A small contrastive image-text model, trained from scratch.
Model: 21.2M parameters, encoder arch vit, encoder activation swiglu, encoder patch size [8, 8], text encoder width 320, text encoder norm rmsnorm.
Data: trained on simulated stained blood smears, 195000 training examples.
Rows from block 3 of the image encoder of a small contrastive image-text model, named by matrix and row number. Rows with one number within an expert belong to one neuron, the router's apart. Each number is 128 + 24 x the weight over its row's rms, rounded and kept within 0 to 255. All counts start at 0. Numbers have three digits each.
After each expert's rows are labels from the 100 images, of 14848, where the router gives the expert most weight on average: "top examples" is what is common among them. Only what is clearly more common there than usual is listed. The data: simulated stained blood smears. In brackets: how many of the 100, against the usual share in percent.
# router: router (encoder.blocks.3.mlp.router.weight, 32x192, trained with AdamW), inputs 0-95
# gate: expert gate (encoder.blocks.3.mlp.gate, 32x96x192), inputs 0-95
# up: expert up (encoder.blocks.3.mlp.up, 32x96x192), inputs 0-95
# down: expert down (encoder.blocks.3.mlp.down, 32x192x96, transposed), outputs 0-95

# expert 3
router.3:118122164137135124125109133118126129131190098139134136116160147095089110118114122111151084169113109147097117091140114125069121143141121102087123146078122123106170115160096125079136097150136129182124122162136148128140111153097135138147118109127117153089187140147143161140125136124084156137
gate.0:135131106152110118144100107145109149091090126099164138109153129133165166096157128097125157108184096137090117135128118158137160129130156147158144077127145122144092096104104144151118122132141098144134141106090087115110125111126152094135127119128136115127099140131098101128157068106143130073
up.0:113147155169111142134093162117128128115097152129112164147109163131121142133168085135126119159115111115172123152127165108082135095111146171118171116154174103136102107148138131104071138106107178131140129180104139173122157120106142189137107110125167083111141141125141109124124130148174092135
down.0:118100138117153142119187160154129084159118150133157127103145122129083128172135123135077135139142150129109096108144143117136141139122149091171125151122159170137106095150144128130087113129121123129133114118094146127130136143161130157093092117134166117121112127155124108115155109127098122123
gate.1:102153159116082106157148158169091126143162098158105115157153169123101110152121137176156107157138106095139115147151107152110148126154145111119135166129111118140139158149089104120142100153143094160149142151140138098121168101129153106122085151113160112119150156168127147084149105154114153133
up.1:110169151124079107134145155176105142129158107160099124159167163101103118141137135173146101139156109098144130152133134138110165120147151124129123154141146103145132135140082097110156103148157095145168153152125130116125148092119156117102088149118155111120147147163127130092150079148123159128
down.1:173120142110135120064143134158127136084128088110130106150110103129111119131147136137158112104133107153111095085083113173098148126112146142108142092122109119107130079094126135114117136172135111125093133124136140079098129155089103116126113130117123193107156162120136136134155117124089170086
top examples: small spheres (99 vs 13.9)

# expert 13
router.13:151122141102097115121160163130152104160190095126098154109163136162126124124119135139148154140123138183126135095114109104088122121128099114114120142105128111131132104146131112067148109111149116168162131153158116097131123136131129113126125123172148131102151151168127160174180145106080174137
gate.0:148102118133125080124124130132133101167132100120077127116152140118123128106132129153112141096152143123099148168083107114113129148144139103097121165116142084159163151138156153132135104153169110123109123154149112145169120147108143109085106081113137080114113145144135121142148127119135115106
up.0:120112121130126093120106149138113081164130098118103123118143138103134140123137120131118121135145147137092154125119096135099118160142157104092109165094124095155147132160148180142126107130152108142103144174140128133165119134104142104089117101109131085098109150144142142178145136137137142119
down.0:132167124148121132151120112163160123095119108102128096142147098116099120141141166146109143107083097190146138128098163091129098127103122124126106141161148132147133092114105160093133161132149110101109133124118112102121103168184097147166090108132150170115122113105136175094159097117083160123
gate.1:150133150109103135136127123125100112127117116117140130154095155115119142088080137150136153113148151117120144160121105142120180093099122142114117114136107119167110141077120123129129153120111105122141081156105121119115115121127167179126141115097116091140110093110134139074148092167149150101
up.1:145152124149147132173133104157114135120149139099109128125114134170140118131112104099153109135096129112141130136177147098104105091144175122091144170184135163162174122131122144145104148117132175177144137128125137136160142100114161158164157154173116113132075124133145090110097122049125082187
down.1:103117115107125101094134102103151105153145149080116126101162153148150092109097116142112126133114156082134118086142120156107117088177178122122140148125107116112099160154167089141136113134089123192143149138120148159159154096171167087096079148106130140132121102127099117156116147189131121112
top examples: ovals (100 vs 14.3); no large cell (58 vs 14.4)

# expert 14
router.14:124142099129103147138112162110121118155176130115118166108146148144090103122121128124115139165101181142081145097119133129100068148110099098112120130104154133120150098174125100086140091095119133129144147151158112117131103135145121094112140148141142150145123094142121156145109132118069205144
gate.0:125112088118143108121137095110189150099132093101131087151148144138138114098125115125139159079127144092155136166121138119163115108126129114183127111140110134108135118136105118115110131147144139140159150167139156107155117159145169135142081166146149094137150161141137103111175095088129165153
up.0:130125087113160142131136096083195159111136120099091116166160143089153111105125130134142167080131160112167134150120160111147148098142134146142120137139114090098148126109141108123109114137142143106140137156110145130167109155117163146128087158119170079147132140146152083116178089085126130156
down.0:132138128126111121127122105156141160147105121157114106132110105113125156117136143113155183065135095182150104141105152101104099139125143144113170135170125102128142160146110122135159104138168075120131148121114126132126116146141131158177106125172138133106121146120106138109166119109161138081
gate.1:116099141088135161102158164131099131130155141129151132137120139164127131133089090151149119114156142110159128166151074144128149097134113125158126162102087128119102096118109121154130172139094133156121086154124145159114162118158162108161137155139121140170112135153124096074128158117119135167
up.1:116136138173131130109115102105128136124130102142098110180130159159170162108143162108145149097123099132151095160104132126103143127122111143145067123166150111140142170149097118096136149135105125104130113103138131132087103147069156153112128107102159143118160114143154150131149141136150108130
down.1:152108150140151142130103128142158126116169161119141086128145119146138110160119113120161137099149110115135097177124109113169170085122126154135125182141112112120167123085132134125098136107153146115154104160138082122121099115113123144113112108096160075109113107144111118142090148154135126145
top examples: platelets (77 vs 50.1); no large cell (57 vs 14.4); dark grains (36 vs 14); small cells: target cells (33 vs 14.6)

# expert 26
router.26:113156163118137108130192113126141101096092079143105138143156125092128106106111137145069109089143115129098147158084153120152172132169134140156122138113149125114089090103103116086105124118115089112145161120121149089119130111163113139097109112103156127104130171088129123150126081098150103087
gate.0:146122121120104138137101164092168152135183148136113108131087145139131116155153143121116162136120150158168126130151136119102104159099133161118157123123121108104125153141139124139128111113138133130123086136157108176170115135085153132145166115116097153117176106144144152135095133124133128122
up.0:106125143158089145149105160095094157168141136097104079108118145144164135096154089109122129161066099135126140133153109109122118150142147124101138130123100142104135112147175149147118089118125151145100140092125102162110144102116096138134152128120117138107114133166116119091125136153092113125
down.0:130097124158094119084126149150144107114178093145134122133138135130170146141167126163107137120109146116137150122118145141132166178140206106122132087105117148120158136137160139129139165170114148097130143084127127122119125106115081145136124143118098143107147082136131116150146157121134131170
gate.1:148144158133107141091170088148116144090142107133148161105126110147112113120164174129155132114125135122111160123122138137120147116146157096157150142139125129142137110112106167113148169134142124083127147142139137113127093145160113097137100139157117115117145129134099123128125111092084171097
up.1:102127115151137090144097145116166123147098143106105096115120140132116177105130110109104088146112135100163097166127092139155134112119145158128132131098130141133125166133155111132131110125137155173126096115134110164149185080114166145135154076137077099180116122126164117098131137138151082143
down.1:128111114132123139156097140137114161112156154082129127136098176136130101144168115109162104134129116121139129125165100143138114108105115131091106092152143134145140120147166107166079115112131149166108134189124096149096154126110153143135104117136083105109127111160129145095116118145118138135
top examples: kidney-shaped nucleus (100 vs 14.4)

# expert 1
router.1:134127091093125146158084150101146118160169134140114131099151123126109093118087095154115127141130153142102152084133151105111097121154103099081142132095135141095146103149134120103138096100120110151145128148173093103137116161149131127148099112141139161134099079149128168146094145148048142128
gate.0:130147150068145113171076113141145129148105129150116159105130156159127140113113104119099150145141132086135143151104129115161143113167134166112093131158212137123097146112151109134078125144127139141132185105144104105138143143112125100091119076124126138133122144144100139105081101130151103123
up.0:126146092145081099104139112135154155111116111102133100133120133087122109088146114150146157099126102150136148156122115116129169114122122148131064159132141109150139109097135130136098123128174154096142133109116103086143085127123126152120125165099099137137165135102129097083141105141104123117
down.0:139130152138141135103132133093097142142105140107158152158131201123135118109094079117099083132160141054140160101146147168144108067170185111110133153137140119133114112143159126139097092141148098148133140142114121141093143151126105133149122124140123130137118146146134115132133130140116122140
gate.1:121138142147146119166147103157137156153107100161122160151148093173175167078119110128143093108103118097117117166131085083146143149174147116131163156132118107160139177130122144135096162133105136110084102132117127113147147101126109134084153099114135092153140175132116126128116097128119097119
up.1:113091125149112115085109154138129106094142096127162155164120128154111116141141167108110145144136100099110121130085126175124178102105119128155127110115144130088104101125174083085113114112121103131116150151116150120125137124141088147149087159090153163133103098127100127115147127139105170138
down.1:168144159128193156170120140113130111105138119158106134131139147152158139140132136148129115158126136093089106116153092140139146133188125131107146146126188114134150133103093176149111112113119151144147105144144114114140139110105124121126145050097136111124170128113171118139155098163157073125
top examples: teardrops (86 vs 14.2); no large cell (70 vs 14.4)

# expert 4
router.4:104181107127128087159120136105127126124135133117104153101108125151148154125120118090134152138126112137168087132100158078102155150106079184133156166135122120118123158148090090100104103133117168139174155130122146145122125096134153120131133126153150129139122162123149125123150146101171121103
gate.0:126112146124129098126115136155095160130144188139142121110142127136135108118110142131120098136158129145106118079144099134044098179113164069072111113131133093149127162113095129136160125132118133142133139146152168168144102142144129119111127143142103113101142110138152161135145121101151108082
up.0:145147122203161124117108123126162105131075128101152139158095136082135134116154167152107121089120140166178162174123091114176142119132168139111127154125109126168120121106111142149105120124124154092093108124125117146147104102129111119139136119113146075140105130087163122102132109097146121130
down.0:160175100092174158116143150166153090129164148150111125121122129159094135142142150135128114177140095135142124138118113121123153103151136128082124140117137152120149115140115121148104082098131159171066119130157176143157144145139107103139156085086144115152152079091128111107130140118102136189
gate.1:148169106108115106157112143113120153157170164144149169095131112146150142118118120110098107159162105152148112118135147088104143161110100150098130152115149153113119162140088103115134096114124120165173127139132142156139120179168137107149124106169181132157147114164124115154170155110155156100
up.1:114089154138143146104134114152124114096099105119112092158127148111107108133129138156157145104100151098101158139114102172149102093142168097159132102150107097150126105108164153159117154144149125097084138114111107097127142091092130161099134157092087120087108134106127134093096093155115109153
down.1:093153151118149122133123103111121106122134110120105093147152115090113113140145140172157137105103164078121137151165113139100090105148147097100147154123180108098131095133138117144137121148142147101108139139117131133077106110114154151127108178086087118116138109110124129089105100167134129114
top examples: small spheres (100 vs 13.9); no large cell (50 vs 14.4); dark grains (42 vs 14)

# expert 22
router.22:154135103152106170125090127112104108155172149127148143078137156118120111124132142140102145129133157142139155097141162129115113112151129129098112111128150130108105125139132130116149077115122115190111125133126053139142113125151119142126096146209155166138137080145104166132110144102078177112
gate.0:156153115142129120127132112126130136122111101181109151143067128105122169138129162119140139163127157112140122140092113095163147129102099119152102109096123140130153153147124124141117153136121148129104089129163143151119135115134086136106127104101114143140173153098149105116136096133114093130
up.0:121128106116107140119127122117113094125148153139138105132126107138096105140118126112104144112102141155148112096069154155128155117106114140142115097137120143107096128128166094091161105119125088147107137092123151143085130120149099130138089170141118161152072105132096123115155171118101127147
down.0:148127125121150163113109142117144083128113105129119074148140145149100108140140102128137139120082104129156113099136128114111142143121098166131113102135136119109112093154119097127104156119120140118082123088115109130103132130132129118133123130129149158165155103137163107152137152142114140158
gate.1:140139102146105101168125082120139155147127127113103110101121145130122155120143104132125153120166145132135149145154129072146137148159139111146170109090181124163155170161132101134133151123102158103120083112162131150149150164136109146128179110120149105163127125123140084156154149121110127137
up.1:145115179155115112126141135126143155115118112144119136111116086135164119133141156136176156122095121110135134153132094146073118151165167128118112157146128107131150145120079126123150142136134153104139118128153126101127104087089146127099109098096105113106162148130158160131106105117124102087
down.1:085141143090109109138148144129102139156130155133091166128116143146147118137093111150086102158148168138125143094152118128100095154128176093136159090106132140145104135152132106138136104117121108168117154146135156133148163121184163134141138151144070108140117138141135091129105135099146109120
top examples: crescents (51 vs 13.9); no large cell (50 vs 14.4); discs (49 vs 14.7)

# expert 21
router.21:148120117102114141162112175136147144174155133140101130065166110109105105120108124151130158149120139148116164133131122098112100152087137045099140141106129141130144140152132102092174071124116138142133152149151122121137128160135156102098135154158148118112145098155131126126144128125088188140
gate.0:125132136136110141111135106181139122099121105122137124131104125106110166081120128095173124138126117138123109159147128116140163148093179118128117115135121118155119179118152149119097178130159128125119108135128134136079131111121168162148148141133125077104121155131109131129180102108117147145
up.0:106129098115145130068141172139160094117112114203148139126100084148110109151134128137150099163124103129132110113104105135102134158079154070125146125142140113148120146131175109112125145137155200143181155127126145151115153143127154096126145133132136118149111128120145118185143112161139136163
down.0:160173105136099130110113120142090115073116105075091124137160106119138140111150157127111148113123100164106147120099152120152124118096109114131074145149161118083105118146126096114098149107175125140089144160124103123090124105143125166165113107118115130121132144119167143124166107093090165076
gate.1:112126166132109104170154095127094140147080133137171107116174146169152109169131116114165128144092122106103103166158152143098140106150114139136152146121110165151117166152117135102122100137118071134133121105124145129129129106114141097109163133166068119109144138107125150133123193123186117090
up.1:142074076163110117099127114100148134143184117143115113093161111102123103126142091130123145132153136137165147124107137096137109150149149110110132082119126130138119113108137102120141099135130177159134105111131104134169128159131129147100120122110159101091126106129104135126137103112138143113
down.1:156103137105113129094158125094108156143168162151127128120134136151141103138129124113110145114144137127126109103148148170110144160155145100107111146131107128143123143135139096144122081104132153142157128135172120100112151123094116155132124150113103185114150105135143111154118151114129099104
top examples: ovals (56 vs 14.3); no large cell (52 vs 14.4); dark grains (48 vs 14)

# expert 11
router.11:135115123130132177125132161124157090141167139110123161076165106142111102150149129112120155153114121147065151111107122118110122156130121096121115148079139149111151086158141080094167101080104127115123158167154129136115144179137107110138124123144152155136127101137090155128110162127069185166
gate.0:129108177167074159133092107112157159140159118193138095125118123121148114138152165110159153097101096132115129169094141132141118121125091151145157121159179118129163158119102122095125111159136123101153107132153125104099127127118110123139119108135141128131179082133121169139103109132145142098
up.0:099157119115130132092177149133167089107063094109140145121132128127107141138142085137102109120139162127167118110108141155133143120124148155130106109103108159117115100126155118151142120110132124141145142152111145114096114100152165111131151140139070109166072197107171120153111152107098124138
down.0:147133129117146091164105095141142173139112125111126136094129140123135116085132161098136137128114082139131154151088170122131140132156077134135139189140138081142122137114142143116123149124165159103135124113109113089128084159107103157099148118100145109110127117115157145116124068129165109119
gate.1:108118086161038147067124113144110143109132107132153089129146142106134145149182159128091138118126120168146140132155161127173125132074129138171110133129149135114124108140153092104188127152118129142104133127134118115153115122149123143160146156154141118121185096141122147121106148091110184149
up.1:107185121080149126181122132144130131140124142121116138126126130116137124077080115108110097126140125091078141142189117146110132118135166114121132131127129113180134136156152152120068157177130129106142164117117136143107161107134152124101147139131135097151100122103130102090111102100139125127
down.1:126067115117156168137155122137134100123140132169152139117141139138071107181127137120163134157126121094073114132132111194100123126123123153129131163104155163086133126127091135138125125131092105106147094133130137114111093139099130062101124145126149167117147130112126155146143164151089118110
top examples: ovals (100 vs 14.3); no large cell (88 vs 14.4); crowded (82 vs 40.2)

# expert 18
router.18:145130107141075113165123127102158081171189121149114179109167139126113117155128111123114146142150133163117166102092135133112123138127088102122123147106132126082166126172135089093143095103111099141114161137123109127147167142142159118123109140188134132131136113181130153141130114129095165160
gate.0:130146134141160114177096148161106128113118164105149137135079147061111147123161139121126098130183139159136150163113147121128103138139132135156098135110133132144137173152134188101075133132099094124122119157108123123144086148132090129119091096160149117131072155164104105156164157125125121087
up.0:135123151114129123129109134143089103147098116128182161139142121115143175111135109130099129070174141140139122113158150149139098104099147133130124137134168164143066153074129105138096146196142109138156137125118169108100108132169132125110119117129114153170166132161109091122151121148121110134
down.0:122079132121155122128118072144167123125152160114171132133133123075131092090159114131113119101169127111169139167134177121174139139151137120116134122165147127067122135086163095153123119078080141095138139117150161119154153156118123164140125100109139082169126128128111107117105149146150118090
gate.1:114111146087115118119092103118159132130102106145092162152103102138151128147123128106095119116159124121121111151134104126122132128161144154127169102147165130080152103107121106126133111119144177116167124134138134116106084161132118147157111108145108160127151092126154120156154089154116096107
up.1:122140113146137087111162119175141118104147174127119143089094141109179111106148122132119114138110100123192148122143133088133137086124103119119141176125145092164126178110142122153122139116126137094115132099100131112174112142112152145113116108130144102115104190154164121121114108090123158149
down.1:105144116099156150133098149109127143128138139123145170106138173163130148115138098112145106138125154112118122116158143164088124156145150097144173129089126126177104143145145109137118126121137116140122176146154128159139158052148129099094168137114091127152106187110161105129141120113108148134
top examples: ovals (86 vs 14.3); no large cell (81 vs 14.4); crowded (76 vs 40.2)

# expert 28
router.28:142128092163113164129102158110148101164212124093144073067163132119105117120161113127102106109132150143124157099109160116099108114124133084075146120118135125140143094129156110125144104111148117136135161139139102101148094126133136136126113132151135122122112112153109142139144127128065166117
gate.0:113152134105149139123167127154150154103126102173115149095096125143086125114141121156123067152113147142117131148167111130133156147136144121144170140102121141143122149123121146164092181149140136160121136142102180123147146115173150097101153132078100101144142167138122088103080128121121114137
up.0:128064137150141128121115084157152083137120109113124128129098083075122101119170141121110133125165146108106145128131164136111101129134110102097069152142121137130133116143112128138140081124110093092113129090147130119110140149096144139119103094112149168119112096145098154144182109168126125098
down.0:121121153138143116122112137113078115135117099086084114154119150105122115102180127142136130135137138185146164116137161139100156085067100175118140185154126099107115127127124144138125152153105140160097164141092164093118066172093158154133097130154123136100109146146120122135137107155134134144
gate.1:161133095093152102149128108145129169125165146148140112113121161127129130130110078132111131155133161124091133127177116132150116108153154107143180125157095118162092132125111152147124115111148105124134128138117152133176168142168146144096132117101106141117152150168132107110106045092178088069
up.1:140118101133145128105120161116141142148189166126138127092143130138124110145122094115103085113149126129094155130131086149129103105109123152124101128116127111115129109116138103138119099152134147126151100114102110092126171115086173135107111119138128144146099136130104126160136131151136082116
down.1:113103142146130093151151180179100129118112151156118153160103137123132151115105145129100123159108100117198118136149111112133068101160119143101115102123134132138113127111178104114101086121130136143118145124156120125105110077127134147111109140073099121115123067121125135154131128163108132102
top examples: discs (100 vs 14.7); no large cell (47 vs 14.4); band-shaped nucleus (38 vs 14.3)

# expert 2
router.2:149141116131143130153125087112102120142148160118167134100124097094100107097104122112094137141099090156108134133160163109096110150127097130104137137098156112108127134148107087085141111089103123103161146142137157177155115141141120108187157159173147126138126092118143149127129193116104179144
gate.0:130154134155118110151116151125143106119099090138121108134138161105162132102142156137149116140157115117170119150093124138150164114109097185112142118161113112120117130150121167168127145169157136134145123130095074094133114094143128155095087123154147118112101110149122156131149105137172090083
up.0:121124069173105136162105120141125149131125122073109100141182156104115149145151121143156101129139149120183149176116147101178118106092117175148175138128109129110115150155136114144113144133121116130136161124092114123137130088101133159158139129155150107121110142164144161106115142140139136143
down.0:130080170149122167127069115135145169144143114156149066127130113104109078061155133100153138098156104114126131179110139168140151107132123167130094126139114115121125129158138144099132127143115155076159142106110113128122110106108137132133100105112162140151110166135125133126128127170082154131
gate.1:102103123148157101115143091130103106130065134097127082134138132156131188161107101159144145123141164105143122148087105151161130120167117146145152086084103124154116101105153174160127152172136147143113085142071128112144106127162151122115139150136106122135132160134127108079119168133122103165
up.1:141139122114153083155129148129093136168106164177135154121104157141118172146088097137113148141161141151091115099096136143135156188152122155146154129088065096166108083104114153134134138164151115154117127164100126087125146158148118092103155090132102130140153150124094149125132141154152146118
down.1:094104133098157158154142102111093162147128132135137167107138186134111089119108105137113129116117105119098182103152102152175106104162154116169133112160119126162133131147115139142147133095176114147127163113134139163156181103137148140128144152139091113139134128116136089094129129159152139165
top examples: small spheres (100 vs 13.9); no large cell (71 vs 14.4)

# expert 24
router.24:202143136123132142156112113109124127146170175139124132101117114114136096117121147138111165133113136141152145086146143094109135109125160132099163117095118088124137138168133074096145081075099112126141129127166105165145142130128146128118133133165175127126114074138121126130146163082120165121
gate.0:151162153162101130142132127130154103078116100118131169135122116119119135089138155085138116158097098155176112142110139071135168133120143145149084120152194107127123141143147146097106134158141101118123183120089117135115107100132129150141095120163177148140109141121132137157170128125093137123
up.0:098147132149080168105129121150136130101108097127168115156139123138122164106139156118153125107087101152141127125091113141131112112090149155159098110168111148130068110153133118106120152166168102134124147069088110108085090093142121176150071153164123154125118124143091165098147090169106166121
down.0:106127153107128102141157083135151175095109133135127157153150160126116174086072099110133143106164145096120144182171120117125149101139139089127133137133167182141125127082157088153136121126155133173145138131118141125089131091122152122136091174133131103160132168124129099104087137135135115105
gate.1:105117127115141115122128131120128140131115108095144095137150142130106158161104133092128137122142116108139097129106102136136138157130123118119115124106133125040114080180131159120074138144130123123078109134140099068086117129135116089152172105147098146144124162100108149102142119127145133137
up.1:102114159096111128133113137126092126162151169187139077091139158124140118121131130142141127138146140123131112115174123157107144127108112143122111148164133116144119158143159121134133077082116130155149153102147114112140126107149081120182140087125143135108127118135155162186151139132141115105
down.1:122182132148153154121101109154136164125168129144065155121100137150137065099079145146121120128099124079112120118154135133138143134114129099107130109127131122133194114117114134139144138117095095148125155135082142093105113119128168131108141119130161156188136123085145123101095125144104149115
top examples: crescents (95 vs 13.9); band-shaped nucleus (57 vs 14.3)

# expert 25
router.25:148147130146157155129091199111131121148144123108136124122117119117122143134123135149133116161148128111104138150118152119108112169127157075093136173081139119121149112158150135166131118095153144155124157184140116159122107114119095162138131138107119114096098112129112166132096127136084146141
gate.0:141136138091116119111160120139119160114106125120146143152097110148131151169145141145099124156100171130139127095163114151144088155104136100146141124143133139135136126090137107146158135164091139149106108103119144161128150163154095105184141160167080127144168134083141110119076126125137114150
up.0:122095156135141113138153134112124151113130128147160127127150133134105117120111155096133163114122123130092114125150129165103121150154113140133110119134130122146078095105126147121114130150150129075178097109120118096064056120106102149140107157135105127102156143120149171128101098161078136092
down.0:114081132127144114137109065119160160150142102106151117161164144105109138092147121145133184114114140133147142193118163096135132141111096174162139189152121098135125104111147091130131152141150140109170110140112118096122138122141138135126117146145138116173125118135085114106126128149118125105
gate.1:131198130103149157144121111144135115108161121120080147129098112166149152142105141159146144086087123131153101114140127141161112118101102141123120104167187156126118159125095114125158128145113098129132105101099143144137147115173148109116150118143107148169171086075149123124149071131124127142
up.1:146116118142145108176080122125088103127103138127085119094092117109146110141077128118136145151162139134121153124114145128133153158189138130104094140078121087112111132173134141148100116106111150155122109141142152170136109154112146117101139091114130100105087133077148093149156148085122090110
down.1:096117124138137119139110150131148125181131106113125102143133138106109095154129113135112088114134164143134159090143155128137075136125154050080137113134134141133115126197121129125068123159136110141064122173124136191135127145132088125155118170161123115110106114142141137083130103139119138117
top examples: ovals (60 vs 14.3); teardrops (38 vs 14.2); no large cell (34 vs 14.4)

# expert 7
router.7:117139110105063159127094180098120108177138148124139126093151135126104106137138125120140134160103147128103181077158121113071075133127160084080130125127157144125143141169125121125175075103117096143125132166150094127129104138150109128134128143156124155135141108170111142156131131109103183144
gate.0:128168092124125102100126140128133160131115112130137129118174173103128149101129098105113073107177130196128147160120134103135156109130133131131150128176098111131124133105124141129119123192132094125096153118094104100130127130136121147096083119127139099136134155143094067130132088097127154123
up.0:111106149117117150142124147108087082113167144134148156123133127157141112144118153121134140203092113099109109048110115181089106137126127109134134128113132139089101123189116163129144115097131149130117111128149136146123140108124133151107128124150148166112115109135156147156101134167125155139
down.0:118111140106119157147088091106162123135154150123149148152106171172149126121134138144099130112134128133125127127180131158138109098145174110109112086173182131105141078123170111136148106122135103132101164138099111110155119131141190158118149139127112103127127066122171138153132157147132105167
gate.1:080149111172088138140129124145134113103128112129116133173144101113110133137146156131149126121105130165140131137110139090157124126074153130159139132129175165130118107154095129106124155140143138142088117133093147116129121125138099170134081108140099166172138116109098095126156117110116143180
up.1:124128121160140162140153123159128126112129135089130141140155151079122118148112139115172147107110114106134090154108126088147138084126126154167081109127125147130125144166134152103115165114145136136146101097102119123140114114093157133136144153153146202152082114131130128122146119113127157167
down.1:073130107131130118101161099128129141137157110136104116148124141072087143082154108144089093122102116144143111115179161138141115097140114116162166164117165128083123081132163122143146133114128133137140190161120160144183164120131109141163132143122155106144132179102142129104121090175094117145
top examples: crescents (100 vs 13.9); crowded (96 vs 40.2); no large cell (86 vs 14.4)

# expert 6
router.6:155124116144093117133148147090173111141168095161108152103139106111119117121122124146131202146107124127128130117156129149115137124130130138131124164139111121107102134138110075095145106114140151102172197113153102098131121116121127148160132156147145141103149176131170151100175135161165171147
gate.0:145168143107163101106138115132079145118143138186155117140118136097120153144111133171106123195116149139127097105143110206079156166132134149149094183140136127114089102105092149083151111111157123112104097146087145106121116134110134131131101140116102138112160112127139105101104103135148107120
up.0:117154100143120129143114108150128112124128079149131155140124132134143124056167128130160113135119101157169146157099112096111115117104132118136131164166110132142161126133166097140099172106132122109127176107086147134173117117146105109136112133129174126109121121124121136144164143073087129143
down.0:118152150131145094128116132148168101102125110120112104140164124114092157120140102162113133122069104112143150129112113134109086134170186116140118104137152197135127084156129089110128148114149137152132143127111132094128157136156118178153105162118114120080119140141121125147107135073113105115
gate.1:077165149144149116155118115142126101101164122155143138154128114145142149116115126104144113141098089150089111111164117107137161149137133130127158094121140153119156144104129151074100166095136089111060121113116154108101141116136137108120112085119127116138162075098112129137123132100127124119
up.1:109081098128094131152133136104143120168124111129146116110149132093129150120098086147114127118090137101117184139124154131144131147133108081129112170123107125125129168154166099158158152148125127134172151121103091132160167116133135156148167137156090099137115158143124116104137145154137157143
down.1:116140072146160105100124142153089104101121081105124127109132105115126113174138136150117120126157133137136141130142109101129074136106071146084126115117119089137155109146124152143122135156127133123139077112166139157114079178142084147153155096124138098122145091138137143149101103129130119165
top examples: spiky cells (98 vs 14.4); no large cell (87 vs 14.4)